config = dict(
    train_examples=50862,
    targets=['defect'],
    head_dropout=0.2,
    optimizer='soap',
    beta2=0.999,
    beta1=0.95,
    shampoo_beta=0.999,
    precondition_frequency=50,
    one_sided=False,
    cautious_weight_decay=True,
    adamw_weight_decay_other_params=0.05,
)
Rows from block 12, named by matrix and row number. Each number is 50 + 15 x the weight over its row's rms, rounded and kept within 0 to 99. All counts start at 0. After the name is the row's rms in percent of the matrix's.
# conv: pointwise conv (model.blocks.12.conv.weight, 384x384x1x1), inputs 96-191
conv.209 109:44 39 66 41 57 43 27 40 58 47 21 51 71 33 62 45 46 50 45 46 38 57 38 38 67 41 59 68 75 57 57 70 48 24 68 63 68 32 34 32 43 52 99 64 25 52 28 49 41 45 37 70 62 42 61 38 54 56 56 50 46 40 59 06 72 25 70 42 53 52 50 36 56 83 44 75 42 48 52 62 47 29 48 75 37 47 55 26 38 38 57 30 54 40 41 46
conv.210 096:77 30 57 49 55 57 50 41 62 54 37 42 67 54 43 68 28 62 29 62 52 60 49 17 31 50 57 49 55 54 51 61 53 69 54 71 51 66 56 63 57 47 33 63 36 70 50 28 75 79 57 49 56 60 47 50 42 42 28 61 62 30 39 53 41 68 52 40 73 42 54 68 50 44 32 41 34 40 72 78 38 57 49 51 40 19 71 37 34 75 38 28 48 35 55 53
conv.211 096:68 40 46 50 43 50 60 35 63 69 46 24 33 79 29 56 56 33 54 49 47 13 48 43 68 52 40 72 50 77 57 35 57 32 51 35 34 61 07 18 41 42 52 44 33 48 43 50 45 23 18 18 53 68 38 34 50 41 61 51 43 57 42 49 46 81 49 52 43 70 38 32 39 86 49 40 41 40 52 36 39 67 50 68 21 42 50 43 51 62 43 10 37 59 70 59
conv.212 107:64 30 76 43 68 36 82 30 48 75 43 71 37 47 71 60 41 51 37 47 32 51 27 46 52 41 38 57 44 70 64 34 56 43 65 70 32 55 30 40 64 50 50 26 61 58 38 38 27 48 52 34 36 45 54 42 28 29 44 37 81 45 08 28 24 41 25 69 41 51 31 45 24 40 56 41 60 49 38 54 37 58 44 48 34 27 64 24 47 53 34 27 26 31 47 55
conv.213 098:58 74 59 65 49 56 36 57 58 47 47 54 38 62 47 75 56 21 46 39 61 53 42 62 68 43 57 35 23 46 35 57 55 50 46 88 45 64 65 34 60 60 29 69 35 47 45 65 44 52 63 32 55 61 47 44 33 53 56 40 66 45 47 42 22 38 50 23 65 49 49 48 41 24 53 42 61 40 31 27 16 30 61 50 41 37 53 68 40 34 81 50 34 52 66 63
conv.214 091:52 70 38 50 40 46 45 55 51 70 44 64 34 32 57 57 55 56 56 36 50 58 62 56 51 60 70 44 38 54 30 78 40 65 66 30 66 35 40 21 57 61 58 62 50 73 41 36 45 66 42 39 35 32 50 63 68 62 46 47 18 80 45 61 63 46 55 33 54 61 61 40 31 30 60 79 93 42 57 51 48 49 48 56 50 47 59 56 35 55 55 38 63 71 58 32
conv.215 106:52 37 57 59 50 45 66 61 63 20 47 59 46 53 52 52 51 63 39 86 55 64 59 55 53 34 26 50 48 77 52 44 51 66 65 57 46 82 67 40 45 64 46 47 62 29 70 63 65 54 30 34 50 47 24 54 38 48 38 62 61 59 79 30 49 54 88 54 42 48 61 55 44 55 49 52 34 33 40 58 45 65 30 37 47 53 48 49 44 64 51 51 51 08 28 61
conv.216 094:41 76 30 55 42 27 43 43 49 71 63 36 57 63 70 60 26 35 65 51 43 92 63 54 55 22 73 50 26 47 61 65 50 62 41 60 62 55 54 67 59 45 67 25 54 59 52 39 39 35 48 35 51 25 72 50 48 64 63 57 49 30 20 47 29 48 52 81 45 51 47 50 49 52 38 40 53 70 68 66 56 27 60 53 52 52 41 43 51 65 80 46 54 27 39 34
conv.217 110:73 40 56 68 45 23 39 56 53 40 43 62 57 54 80 47 48 41 33 40 70 43 52 27 25 47 53 68 38 62 41 66 35 27 44 47 36 52 39 29 78 43 15 39 18 56 57 46 32 64 63 57 65 72 52 43 36 69 25 51 12 64 31 58 59 51 69 62 53 68 55 57 36 66 54 33 54 48 68 65 34 38 62 57 65 60 68 46 61 39 46 56 57 14 40 32
conv.218 104:31 66 50 51 77 57 54 40 55 40 34 66 53 60 39 62 53 35 57 59 31 72 51 65 36 32 47 70 36 87 59 34 69 57 53 30 19 57 34 60 46 51 77 52 53 20 38 57 75 40 44 48 38 55 47 52 36 34 40 43 72 37 39 37 51 49 50 55 34 42 54 49 60 63 62 44 30 50 60 54 47 56 50 66 41 04 50 14 50 79 30 49 57 58 53 56
conv.219 083:64 50 49 55 61 29 78 44 47 42 26 58 33 65 40 24 56 73 77 41 99 37 37 30 44 61 40 50 46 55 78 64 81 51 30 46 48 44 57 38 37 69 58 54 64 35 26 49 68 33 38 28 46 67 57 37 43 28 50 50 88 52 38 75 39 47 36 54 42 47 52 45 53 26 70 38 51 39 53 63 74 56 65 40 46 51 47 58 72 83 74 40 27 73 67 33
conv.220 096:47 54 71 43 14 58 72 60 44 58 29 53 49 49 55 61 63 84 29 58 40 52 41 46 51 47 73 56 49 46 37 27 47 37 43 70 24 48 48 54 51 26 38 56 47 36 62 58 61 33 32 20 31 57 43 52 46 44 61 60 50 47 36 40 61 76 46 67 50 48 58 47 47 51 45 46 45 55 59 62 84 64 42 47 41 74 28 12 45 66 32 60 52 28 51 43
conv.221 092:23 55 48 17 55 15 80 52 57 43 08 38 70 54 66 55 35 40 40 67 91 78 47 54 54 62 58 39 53 39 58 47 53 67 32 74 38 34 47 56 38 35 73 42 58 47 73 45 44 39 37 42 55 42 53 34 58 35 43 36 29 30 45 62 39 37 61 56 39 52 53 38 14 24 45 33 61 79 29 48 52 29 40 36 50 46 49 33 32 53 49 20 40 28 44 83
conv.222 109:56 68 63 56 56 17 59 45 51 82 36 67 64 63 52 46 51 62 58 73 54 47 80 38 37 44 54 52 71 61 44 34 54 20 49 33 51 74 53 58 36 60 52 73 40 33 50 60 37 69 39 46 66 46 36 43 34 30 70 50 71 42 36 61 48 57 50 60 36 42 41 35 69 31 82 61 74 52 74 72 47 24 65 22 43 37 47 74 23 59 44 56 69 44 45 47
conv.223 101:46 18 27 68 40 39 63 41 43 40 26 60 54 66 58 12 59 45 66 66 51 70 64 45 76 31 23 37 41 56 64 37 62 43 70 55 53 68 38 62 59 63 23 50 45 38 39 56 65 47 73 58 72 45 48 33 64 32 50 33 36 59 52 58 61 41 39 52 51 71 43 42 37 42 59 50 37 65 55 10 48 57 42 33 47 55 67 48 30 60 36 58 62 46 34 59
conv.224 092:61 88 45 51 66 32 44 84 79 50 64 43 67 62 56 50 29 21 67 51 66 32 53 55 48 52 36 49 49 65 68 49 54 57 56 80 57 53 46 68 34 63 53 42 55 75 55 33 42 52 38 46 64 22 79 57 40 53 57 58 75 27 48 48 34 40 46 53 42 39 59 39 47 54 49 65 56 61 37 48 56 41 48 61 73 66 71 62 77 46 35 25 61 52 53 57
conv.225 088:55 47 49 55 45 59 59 41 51 47 57 29 52 47 68 43 66 57 46 52 34 42 32 41 52 56 27 64 29 21 49 33 58 33 38 43 56 43 51 24 62 50 60 55 50 69 51 30 52 53 63 31 47 51 61 49 99 64 03 47 64 55 14 55 48 55 44 50 48 43 62 48 28 48 48 52 54 48 59 29 54 70 25 62 39 48 45 38 99 47 38 39 34 63 25 58
conv.226 103:40 46 60 31 68 99 55 36 50 45 39 68 48 27 45 54 57 63 45 81 59 54 36 49 75 45 31 46 30 47 32 52 45 28 50 59 51 59 48 37 45 60 58 50 56 46 38 68 24 65 49 27 51 76 51 37 44 30 48 54 43 50 55 33 38 50 64 51 51 47 56 49 45 57 29 70 07 49 58 38 50 62 76 52 87 66 40 72 23 55 70 10 55 51 86 46
conv.227 091:36 38 56 63 73 31 72 30 34 72 25 71 29 55 63 51 63 74 61 59 28 46 47 42 61 40 44 50 44 37 28 27 28 61 38 70 47 20 43 23 54 23 74 65 05 37 48 54 27 21 65 71 54 18 31 45 58 24 42 47 67 40 32 61 30 63 56 56 46 68 44 61 25 50 38 40 69 55 62 53 54 70 59 45 08 30 27 64 39 49 44 38 44 57 45 45
conv.228 110:55 53 38 40 33 43 46 49 68 39 44 31 63 71 56 59 43 47 28 51 48 34 51 64 40 55 74 58 47 42 34 33 79 65 62 73 30 39 47 00 72 28 51 41 56 53 60 58 61 55 41 34 26 45 45 50 19 40 32 40 67 44 49 42 66 60 13 46 37 66 56 72 39 64 81 59 59 53 63 22 60 64 55 60 53 16 63 50 51 45 58 78 60 71 46 72
conv.229 087:43 80 55 64 56 77 53 48 47 31 30 50 35 36 51 33 31 57 44 50 58 44 79 51 82 65 61 45 97 55 18 29 46 64 52 46 42 41 48 71 58 44 46 57 53 32 76 34 28 37 51 53 45 65 45 40 49 77 58 44 30 99 07 67 66 24 62 36 55 50 36 44 47 30 44 37 57 46 30 81 46 43 33 90 46 66 33 55 59 41 54 50 65 55 28 59
conv.230 102:48 36 95 35 79 63 50 58 20 72 56 47 69 63 86 52 33 85 31 46 74 42 46 35 48 60 64 52 68 44 30 55 57 68 72 29 37 72 28 33 81 21 99 55 31 52 58 57 55 54 49 43 57 61 35 63 48 37 45 37 39 52 28 43 37 34 65 57 47 62 67 31 70 61 37 66 62 59 80 66 26 43 39 63 61 74 75 50 43 40 34 56 62 59 43 65
conv.231 104:93 39 52 49 43 47 53 32 44 28 28 46 50 60 51 43 36 39 29 78 74 76 46 40 88 70 56 39 29 36 49 42 46 54 57 58 23 86 44 36 58 65 23 35 54 67 67 47 44 44 44 56 40 30 37 51 44 40 50 38 46 50 54 56 60 47 82 45 56 40 31 67 39 45 48 35 44 51 67 27 39 48 28 68 78 23 67 53 53 40 51 45 98 57 48 33
conv.232 102:39 47 59 28 48 31 59 51 51 51 35 41 49 58 45 62 32 47 40 82 16 44 49 51 44 65 58 51 56 41 43 50 70 73 48 69 53 69 34 38 61 39 52 41 59 51 51 45 43 42 60 07 59 64 64 57 46 38 68 73 55 32 52 43 33 34 52 09 38 53 66 48 78 70 52 38 56 61 63 52 70 72 52 55 12 68 28 52 57 48 49 26 45 34 30 54
conv.233 103:42 99 47 39 23 62 51 50 75 60 60 58 23 64 39 55 58 40 38 48 54 44 48 40 46 41 36 42 59 24 58 16 39 59 57 40 56 44 29 50 66 26 44 63 73 50 48 41 46 57 45 30 64 34 77 59 79 53 68 39 12 42 24 76 43 46 54 68 46 50 28 50 50 36 76 35 49 29 34 48 35 23 33 48 19 42 30 52 27 70 34 45 35 72 44 68
conv.234 088:41 51 54 53 76 64 72 57 55 74 68 44 44 27 75 52 59 96 61 82 54 44 43 51 71 42 56 58 58 72 68 40 54 48 05 38 23 67 49 31 18 53 80 56 32 33 54 41 34 38 66 40 55 38 53 23 72 59 65 63 43 59 40 60 59 31 51 30 76 67 52 64 41 33 36 55 48 61 22 31 99 45 32 76 30 45 80 33 37 41 63 24 53 69 40 27
conv.235 120:55 57 67 35 47 36 36 49 58 76 44 29 50 52 48 56 50 62 28 80 36 39 51 33 38 30 45 42 41 37 40 26 73 50 59 53 55 58 31 04 49 39 63 55 42 58 46 43 39 42 39 47 45 40 74 71 54 51 42 48 72 17 24 39 72 27 66 34 58 36 60 60 57 40 43 38 75 54 98 66 39 75 63 55 26 41 42 32 45 31 53 57 50 18 34 51
conv.236 107:62 56 35 21 62 43 38 52 52 82 48 46 64 34 60 51 72 85 13 57 34 53 56 35 60 72 58 63 51 64 50 46 59 58 45 49 56 47 27 38 48 46 58 25 46 61 35 43 74 30 52 79 43 62 44 26 53 37 56 40 26 35 68 29 49 57 67 92 53 66 63 37 27 42 07 52 41 45 45 22 60 29 39 41 35 45 32 69 71 27 52 27 62 40 34 65
conv.237 098:58 65 54 47 54 43 47 68 31 43 40 67 44 16 66 53 69 37 32 45 38 32 45 58 79 23 33 62 33 49 49 81 26 37 66 45 52 49 93 34 45 46 45 40 35 68 38 36 40 40 31 62 42 61 36 62 81 56 27 34 63 69 47 28 37 80 78 60 47 22 43 65 71 62 68 43 29 37 47 64 58 55 23 68 46 59 48 51 30 74 67 55 42 65 47 57
conv.238 081:31 79 43 28 54 49 74 47 46 49 55 24 41 38 23 33 49 40 47 82 71 55 67 60 63 55 59 35 87 40 61 56 64 65 50 59 29 41 64 75 55 57 34 60 44 55 48 57 47 50 23 46 35 49 58 57 65 38 35 63 46 49 42 30 61 92 45 31 55 82 47 33 58 47 29 25 52 50 66 61 56 50 45 28 77 90 39 49 41 44 59 40 63 34 34 19
conv.239 097:69 35 36 40 62 87 35 35 36 47 29 64 35 63 22 40 60 44 44 50 48 47 58 43 48 34 78 53 49 39 20 34 55 57 46 41 34 56 55 44 35 66 57 26 33 60 59 76 48 81 74 53 50 23 39 37 36 49 43 65 44 44 57 50 28 11 59 38 61 65 52 38 42 46 40 47 51 60 46 25 35 71 50 72 57 68 40 44 49 41 34 56 31 37 34 13
conv.240 093:61 62 32 49 29 51 54 53 41 53 68 53 54 73 41 51 45 40 54 56 71 50 49 55 70 43 20 63 63 51 45 42 68 78 53 32 48 42 91 38 71 23 45 28 43 96 36 52 68 45 33 77 54 55 19 41 69 70 35 70 32 62 62 52 51 33 57 37 52 48 61 75 48 57 34 39 45 73 44 42 34 55 62 37 71 36 47 43 56 49 55 28 55 34 57 84
conv.241 096:28 61 31 57 70 62 30 30 48 52 53 62 52 26 16 26 68 50 49 48 69 41 32 66 71 31 52 65 32 71 48 36 48 83 60 23 72 56 60 44 50 65 55 42 68 50 68 50 43 83 48 38 47 58 67 63 37 45 56 36 49 46 71 51 47 45 44 38 68 50 59 40 46 22 41 28 48 46 33 55 45 51 61 61 56 69 80 27 74 70 59 87 59 46 55 44
conv.242 094:46 69 52 38 20 25 40 51 55 62 19 39 72 41 56 72 67 58 88 56 37 54 63 35 64 54 58 36 56 48 52 57 55 61 30 51 52 52 64 03 72 51 67 70 47 62 28 70 64 52 52 48 60 54 20 34 26 57 45 45 36 32 51 29 50 44 50 40 25 40 44 65 65 49 70 22 69 53 40 36 43 36 42 38 42 48 37 46 65 61 45 20 64 79 30 58